{"encoder_widths": [128, 128, 128], "residual_init": "none", "beta2": 0.99}
Rows from block 5 of the audio encoder, named by matrix and row number. Each number is 200 + 40 x the weight over its row's rms, rounded and kept within 0 to 999. All counts start at 0. After the name is the row's rms in percent of the matrix's.
# weight_hh_l0_reverse: LSTM recurrent weights, backward direction (gates i, f, g, o stacked) (encoder.rnn.2.rnn.weight_hh_l0_reverse, 512x128), inputs 0-127
weight_hh_l0_reverse.282,145,203,195,189,92,247,192,201,202,217,177,122,179,173,180,225,181,166,258,272,156,228,179,154,228,189,199,204,178,269,231,290,269,224,217,208,170,215,222,111,226,162,243,172,200,167,214,219,202,205,210,137,271,201,227,200,199,188,199,253,183,187,236,186,261,277,193,252,248,135,250,201,148,192,261,132,150,185,201,217,205,211,228,204,250,146,138,215,191,157,206,306,223,227,222,198,166,193,147,101,221,268,201,175,180,118,194,183,271,219,197,103,229,187,180,175,223,192,207,244,191,165,223,188,165,207,205,231,255
weight_hh_l0_reverse.283,099,183,190,213,199,178,179,175,193,117,236,158,217,245,165,230,256,181,175,260,146,245,225,152,203,144,203,181,252,139,215,205,200,148,179,195,201,94,165,226,108,251,226,197,187,216,204,181,165,196,276,165,243,199,231,233,156,181,273,121,218,186,212,209,199,254,196,172,218,169,225,217,124,187,224,136,232,253,156,159,201,174,288,206,187,152,204,149,166,205,192,233,220,259,200,278,251,200,158,189,229,192,135,168,225,172,214,222,257,170,263,145,185,201,181,120,244,181,168,191,120,204,186,210,164,95,137,203,211
weight_hh_l0_reverse.284,085,168,229,165,116,189,254,157,169,131,181,181,188,138,179,190,180,178,202,221,176,247,158,216,185,178,279,149,230,173,193,252,291,134,196,305,160,255,195,135,240,174,222,156,183,242,216,210,205,207,165,191,293,160,199,187,181,197,169,210,272,151,254,180,153,158,189,227,134,202,229,202,209,142,225,214,215,179,140,245,178,198,188,226,223,208,277,257,230,118,221,251,212,206,163,238,164,198,243,189,208,277,236,178,138,185,189,185,243,217,184,186,206,153,222,187,181,231,189,279,142,150,198,165,169,233,145,291,230
weight_hh_l0_reverse.285,088,204,192,248,199,229,247,151,181,179,227,182,273,245,283,172,157,196,226,186,122,173,196,170,191,148,131,209,250,241,150,244,187,117,274,190,244,181,181,85,182,181,194,221,212,213,135,210,138,216,254,167,202,148,256,197,147,153,219,194,195,228,226,138,143,261,164,189,217,226,224,182,145,234,212,190,182,181,116,168,239,239,216,212,217,203,201,197,166,186,150,210,230,226,146,132,219,196,240,171,208,225,253,176,238,95,234,194,217,217,163,121,161,250,189,138,242,265,230,182,197,217,193,225,166,158,204,132,244
weight_hh_l0_reverse.286,125,203,251,156,109,237,197,154,218,148,232,199,225,213,215,148,187,138,227,267,172,179,220,205,251,223,174,275,183,252,223,268,274,142,180,160,226,219,253,162,184,181,205,135,204,206,210,211,139,189,206,193,260,219,256,196,206,215,220,204,183,191,198,155,198,269,195,165,258,122,239,241,219,218,256,175,206,199,186,176,202,211,190,214,196,201,193,177,177,130,181,302,265,252,154,179,148,224,260,67,225,226,168,183,152,159,231,165,259,150,251,131,193,192,275,226,255,185,210,236,178,178,246,206,165,170,238,186,239
weight_hh_l0_reverse.287,124,216,193,203,123,234,195,193,198,180,189,187,210,261,218,218,183,143,278,320,162,179,231,152,248,202,160,274,206,231,207,340,253,195,179,206,237,194,218,181,184,148,199,176,235,205,201,232,171,242,202,175,277,182,250,243,183,176,207,175,200,203,179,137,205,236,194,182,222,122,213,205,193,230,253,176,163,245,175,195,200,160,182,173,210,216,153,150,212,154,233,296,261,265,124,179,171,251,192,88,206,233,163,163,203,158,164,180,256,178,181,134,197,170,246,160,228,167,185,244,253,196,238,241,168,167,199,183,241
weight_hh_l0_reverse.288,075,189,232,155,174,196,166,235,206,274,241,235,148,254,189,144,165,140,216,227,175,218,163,161,136,292,189,218,83,206,204,184,258,218,172,185,238,203,214,179,184,187,198,203,280,181,192,274,231,181,194,166,209,188,178,144,270,225,161,172,134,206,177,180,228,138,225,180,147,207,179,175,207,240,217,287,205,233,327,135,214,222,129,176,255,259,172,186,271,153,223,205,211,216,272,169,189,231,186,223,215,233,276,136,212,248,212,202,156,201,160,222,170,173,183,188,205,226,226,190,210,239,121,199,202,237,246,173,243
weight_hh_l0_reverse.289,109,246,139,220,232,233,180,155,197,246,219,180,159,142,196,188,189,192,187,141,223,233,133,244,169,174,169,156,197,126,203,160,210,260,223,165,168,282,223,201,252,244,157,224,179,203,226,192,235,253,210,249,122,214,124,208,171,245,162,209,132,208,256,271,177,196,248,210,173,224,220,183,208,160,153,296,134,163,178,208,196,190,196,194,207,265,216,217,206,234,227,191,191,158,231,167,248,136,172,218,173,182,249,249,206,169,191,257,201,150,292,239,242,232,217,149,228,198,251,208,121,262,224,179,271,314,221,179,218
weight_hh_l0_reverse.290,089,109,239,281,212,231,244,189,201,189,243,237,160,231,214,226,222,195,206,213,226,252,223,164,189,282,229,206,228,189,235,211,233,180,187,140,286,281,156,224,183,201,229,167,194,155,151,184,234,218,298,261,245,202,205,184,192,253,213,270,194,199,242,226,274,213,247,221,109,246,190,212,200,189,226,171,218,165,156,146,209,128,246,204,150,165,253,225,216,169,208,145,145,296,144,234,201,160,150,254,233,191,170,218,182,229,146,189,256,156,162,254,279,190,224,241,228,203,138,236,197,167,206,196,187,249,176,234,167
weight_hh_l0_reverse.291,082,182,144,174,133,146,190,245,204,200,220,119,192,264,169,148,230,145,271,248,159,262,221,147,224,150,196,240,300,222,224,224,214,168,269,209,164,315,241,189,233,181,200,189,196,162,140,189,178,236,211,158,248,270,200,191,227,230,232,157,251,188,241,213,220,257,211,182,203,164,201,213,167,187,206,230,188,161,203,191,245,158,187,199,249,146,150,171,249,194,160,258,222,261,134,201,182,197,205,100,158,209,180,179,218,106,172,196,271,187,251,133,234,171,224,127,175,215,137,186,172,224,217,171,172,163,218,194,195
weight_hh_l0_reverse.292,096,221,173,229,268,162,157,223,150,260,167,183,204,172,161,152,174,232,260,175,155,181,195,167,173,254,209,164,165,187,267,174,204,190,277,189,209,234,261,195,238,256,196,172,182,168,144,182,236,274,207,223,155,151,165,219,207,185,152,283,175,201,197,194,302,185,121,260,177,170,208,189,239,197,193,160,144,254,234,210,195,158,234,195,252,103,216,209,184,212,267,218,218,216,212,244,195,140,187,197,94,177,202,278,224,226,247,204,245,216,222,243,259,226,150,118,216,219,209,175,188,228,247,180,184,267,263,251,163
weight_hh_l0_reverse.293,097,192,246,251,163,216,181,146,213,239,206,238,239,173,184,240,215,215,227,250,252,180,250,174,158,202,234,228,174,241,258,147,188,161,177,249,192,173,214,188,251,178,265,219,184,249,263,163,141,153,203,270,173,204,266,179,147,223,115,245,253,221,203,229,238,160,136,236,197,238,182,214,252,203,177,104,191,134,158,209,181,173,222,184,159,158,216,166,284,189,139,184,240,195,200,232,187,215,216,200,130,181,182,115,166,215,123,214,147,309,180,175,233,251,141,191,212,171,172,176,277,196,221,227,199,181,120,182,228
weight_hh_l0_reverse.294,104,156,268,203,180,110,134,214,148,221,218,164,135,180,244,207,227,260,177,210,265,222,148,193,206,240,295,199,255,242,179,222,233,255,169,212,175,158,175,146,234,201,272,270,174,154,138,228,260,236,83,153,216,260,162,235,211,190,181,216,256,210,149,238,192,227,186,220,181,202,206,147,181,186,198,189,144,241,234,244,182,232,202,159,266,174,166,186,241,263,207,156,164,181,245,233,181,204,215,168,184,167,237,132,178,231,199,214,213,198,198,220,302,127,158,193,165,244,212,156,181,199,191,129,242,240,173,228,200
weight_hh_l0_reverse.295,089,192,215,201,242,172,172,213,212,192,249,207,142,131,165,213,203,196,159,192,204,190,207,243,131,144,302,143,244,163,203,184,140,197,237,230,226,249,109,184,100,275,178,214,181,169,140,154,249,225,149,272,151,176,175,199,184,219,175,188,200,189,203,244,224,190,124,246,229,173,155,192,219,200,209,253,261,156,232,213,237,148,218,159,160,148,238,264,226,204,192,160,233,250,212,202,224,123,247,143,147,105,215,199,211,202,186,144,234,233,207,201,187,219,121,202,207,208,145,217,196,249,125,178,244,244,197,170,140
weight_hh_l0_reverse.296,102,255,187,203,231,224,245,256,216,280,178,207,179,159,150,182,244,178,141,144,179,166,71,239,179,159,199,182,203,205,162,94,164,253,193,242,210,210,186,162,203,97,192,196,216,222,232,203,215,222,125,257,166,233,201,226,185,251,229,186,160,290,190,211,204,216,238,219,178,279,218,190,165,243,150,174,222,148,268,175,186,242,195,148,204,190,270,231,260,169,224,163,187,194,230,246,170,176,183,251,185,165,225,282,168,202,244,211,210,239,158,246,211,187,125,167,177,172,283,135,179,185,208,183,253,213,220,152,181
weight_hh_l0_reverse.297,082,174,118,217,229,203,208,176,141,127,214,128,240,163,257,175,209,254,198,186,184,211,257,241,196,184,238,202,232,187,217,152,177,165,268,261,178,231,247,149,210,196,180,273,209,218,228,178,153,271,173,197,164,206,222,178,156,190,241,230,212,229,232,245,149,258,207,207,179,153,181,165,136,167,221,264,156,134,168,251,235,216,202,205,225,136,176,174,203,164,240,232,261,270,160,179,186,185,199,159,190,196,214,276,174,103,176,186,263,212,97,217,250,222,166,187,211,282,181,190,244,316,172,186,182,212,181,152,186
weight_hh_l0_reverse.298,092,185,179,198,255,238,188,231,242,251,214,227,236,207,189,234,204,203,172,90,138,175,188,174,164,150,165,169,194,155,157,140,125,171,200,185,167,172,166,214,197,153,213,173,293,240,127,161,187,192,200,241,150,187,217,199,134,160,178,214,191,264,253,224,157,181,158,216,162,212,175,159,154,230,221,215,206,123,215,236,210,193,210,254,171,185,239,235,189,170,208,133,214,268,207,163,264,134,148,291,231,178,193,275,219,232,280,190,167,245,173,262,229,272,155,223,237,291,169,196,143,232,203,255,151,188,199,222,187
weight_hh_l0_reverse.299,087,195,213,194,118,201,210,215,239,169,162,175,195,237,176,138,207,194,174,181,109,129,222,235,197,187,206,241,124,179,209,285,255,265,187,159,153,218,188,258,221,131,213,212,120,252,237,168,252,190,188,211,158,202,148,164,235,222,231,208,198,187,187,221,134,198,201,211,222,213,178,245,197,151,254,269,180,180,208,256,263,223,215,191,238,221,285,172,236,200,232,199,272,177,225,132,197,180,115,72,204,249,209,146,150,207,200,196,218,111,179,205,276,209,189,164,184,233,216,215,226,146,267,185,160,202,228,215,225
weight_hh_l0_reverse.300,085,259,250,156,166,239,278,173,203,274,226,236,241,198,205,205,242,248,187,247,226,178,213,208,213,200,210,251,171,171,217,211,204,208,142,164,163,179,245,278,172,207,204,227,250,170,259,207,170,167,189,229,175,261,221,220,221,183,178,213,197,272,224,211,127,217,142,107,252,256,238,164,272,203,210,188,254,139,159,219,205,276,189,237,188,191,221,190,182,170,87,213,161,242,204,217,189,212,203,124,163,150,135,204,255,235,244,153,208,188,136,97,206,210,205,184,251,169,179,157,221,133,167,207,157,134,137,182,184
weight_hh_l0_reverse.301,089,235,205,193,171,208,214,214,190,232,153,180,181,196,174,126,309,147,138,223,209,216,182,172,178,254,212,224,127,243,203,193,202,204,206,225,190,249,81,123,163,174,233,214,230,192,240,205,200,174,199,216,190,210,164,171,214,201,237,186,175,161,193,212,190,202,255,169,201,192,197,226,251,210,153,177,212,303,192,202,170,268,159,189,160,183,260,210,251,155,270,225,259,125,223,197,151,247,187,232,211,222,278,169,160,213,195,261,116,244,160,217,233,243,214,206,281,161,276,132,159,174,222,245,264,231,176,209,112
weight_hh_l0_reverse.302,080,182,195,121,138,268,195,164,221,181,180,193,161,137,130,203,200,147,195,216,149,218,185,225,214,193,180,225,191,198,195,135,253,264,212,153,207,218,234,189,236,146,206,177,235,256,201,210,207,228,287,169,227,245,192,212,237,272,143,233,200,154,238,158,153,185,216,241,244,126,223,243,195,213,256,221,149,213,202,176,157,192,162,235,227,262,191,226,153,122,221,130,187,130,213,128,146,183,159,153,326,245,120,190,174,149,127,176,195,188,216,204,173,115,180,180,174,198,222,252,186,209,225,175,201,164,209,227,257
weight_hh_l0_reverse.303,098,154,201,241,250,189,225,219,234,256,230,199,171,175,205,196,191,217,209,171,226,187,157,269,189,228,230,178,213,180,180,115,121,233,224,217,228,222,230,203,287,236,249,223,203,154,115,137,205,205,146,248,190,164,134,189,249,152,211,224,208,215,241,305,242,192,154,268,173,241,131,147,180,183,236,280,185,129,242,237,203,151,194,174,178,199,172,205,205,224,238,193,183,170,194,271,244,156,179,225,162,196,261,229,130,174,168,182,194,190,205,223,306,162,158,248,216,246,217,201,205,231,121,136,226,280,246,193,206
weight_hh_l0_reverse.304,089,240,202,243,221,213,167,190,216,161,186,160,194,173,237,310,226,156,237,171,189,189,226,176,212,214,191,177,171,137,232,121,149,173,174,210,195,225,262,127,203,155,186,215,236,162,129,186,158,138,254,199,213,167,188,241,165,264,149,157,152,150,208,209,212,219,220,206,198,166,151,202,221,180,240,194,190,112,213,152,212,228,193,281,198,182,220,201,252,194,221,195,185,195,186,164,213,74,113,260,254,206,153,228,270,208,204,162,219,163,227,245,168,239,197,215,178,159,176,216,271,261,199,198,76,240,154,186,256
weight_hh_l0_reverse.305,084,217,200,242,207,204,204,170,171,153,168,229,267,209,140,225,209,268,189,194,273,225,274,78,142,213,144,203,203,265,260,215,165,215,216,198,176,162,232,292,151,263,164,148,156,248,197,209,156,195,185,195,244,200,269,176,133,253,177,263,249,208,191,164,211,208,189,204,227,183,312,172,208,226,166,211,239,242,169,157,211,174,245,215,158,213,222,222,177,215,203,152,185,218,235,216,161,203,293,227,197,208,217,216,156,212,155,278,200,218,265,198,191,218,204,149,171,186,214,179,137,226,271,195,214,209,112,249,138
weight_hh_l0_reverse.306,125,228,219,236,251,229,195,225,172,186,145,252,193,211,217,246,207,211,126,189,205,196,188,232,135,261,187,200,161,213,158,148,151,187,207,139,210,192,204,256,170,171,226,219,212,194,211,193,193,208,187,216,198,198,252,208,154,206,179,169,210,226,154,199,192,132,169,199,189,308,181,197,249,213,178,191,209,164,187,182,173,185,157,192,160,240,246,209,192,182,197,23,214,163,271,190,181,206,184,235,188,136,218,197,219,356,173,210,95,215,148,308,190,238,176,168,212,196,224,178,213,225,192,273,255,208,200,213,134
weight_hh_l0_reverse.307,110,208,182,261,158,235,239,107,189,162,200,188,201,182,201,236,201,152,235,277,192,180,236,152,253,189,203,261,206,255,239,230,246,166,212,212,214,184,286,113,125,187,224,179,199,231,229,186,207,204,249,106,201,155,241,207,197,220,199,196,230,159,216,187,193,277,205,190,295,132,270,216,185,204,204,205,151,163,137,220,204,144,232,245,193,151,187,205,161,158,203,283,213,248,156,158,138,225,209,139,186,255,232,151,171,209,193,183,270,194,201,127,219,174,276,218,228,210,201,254,131,210,270,187,164,212,149,243,220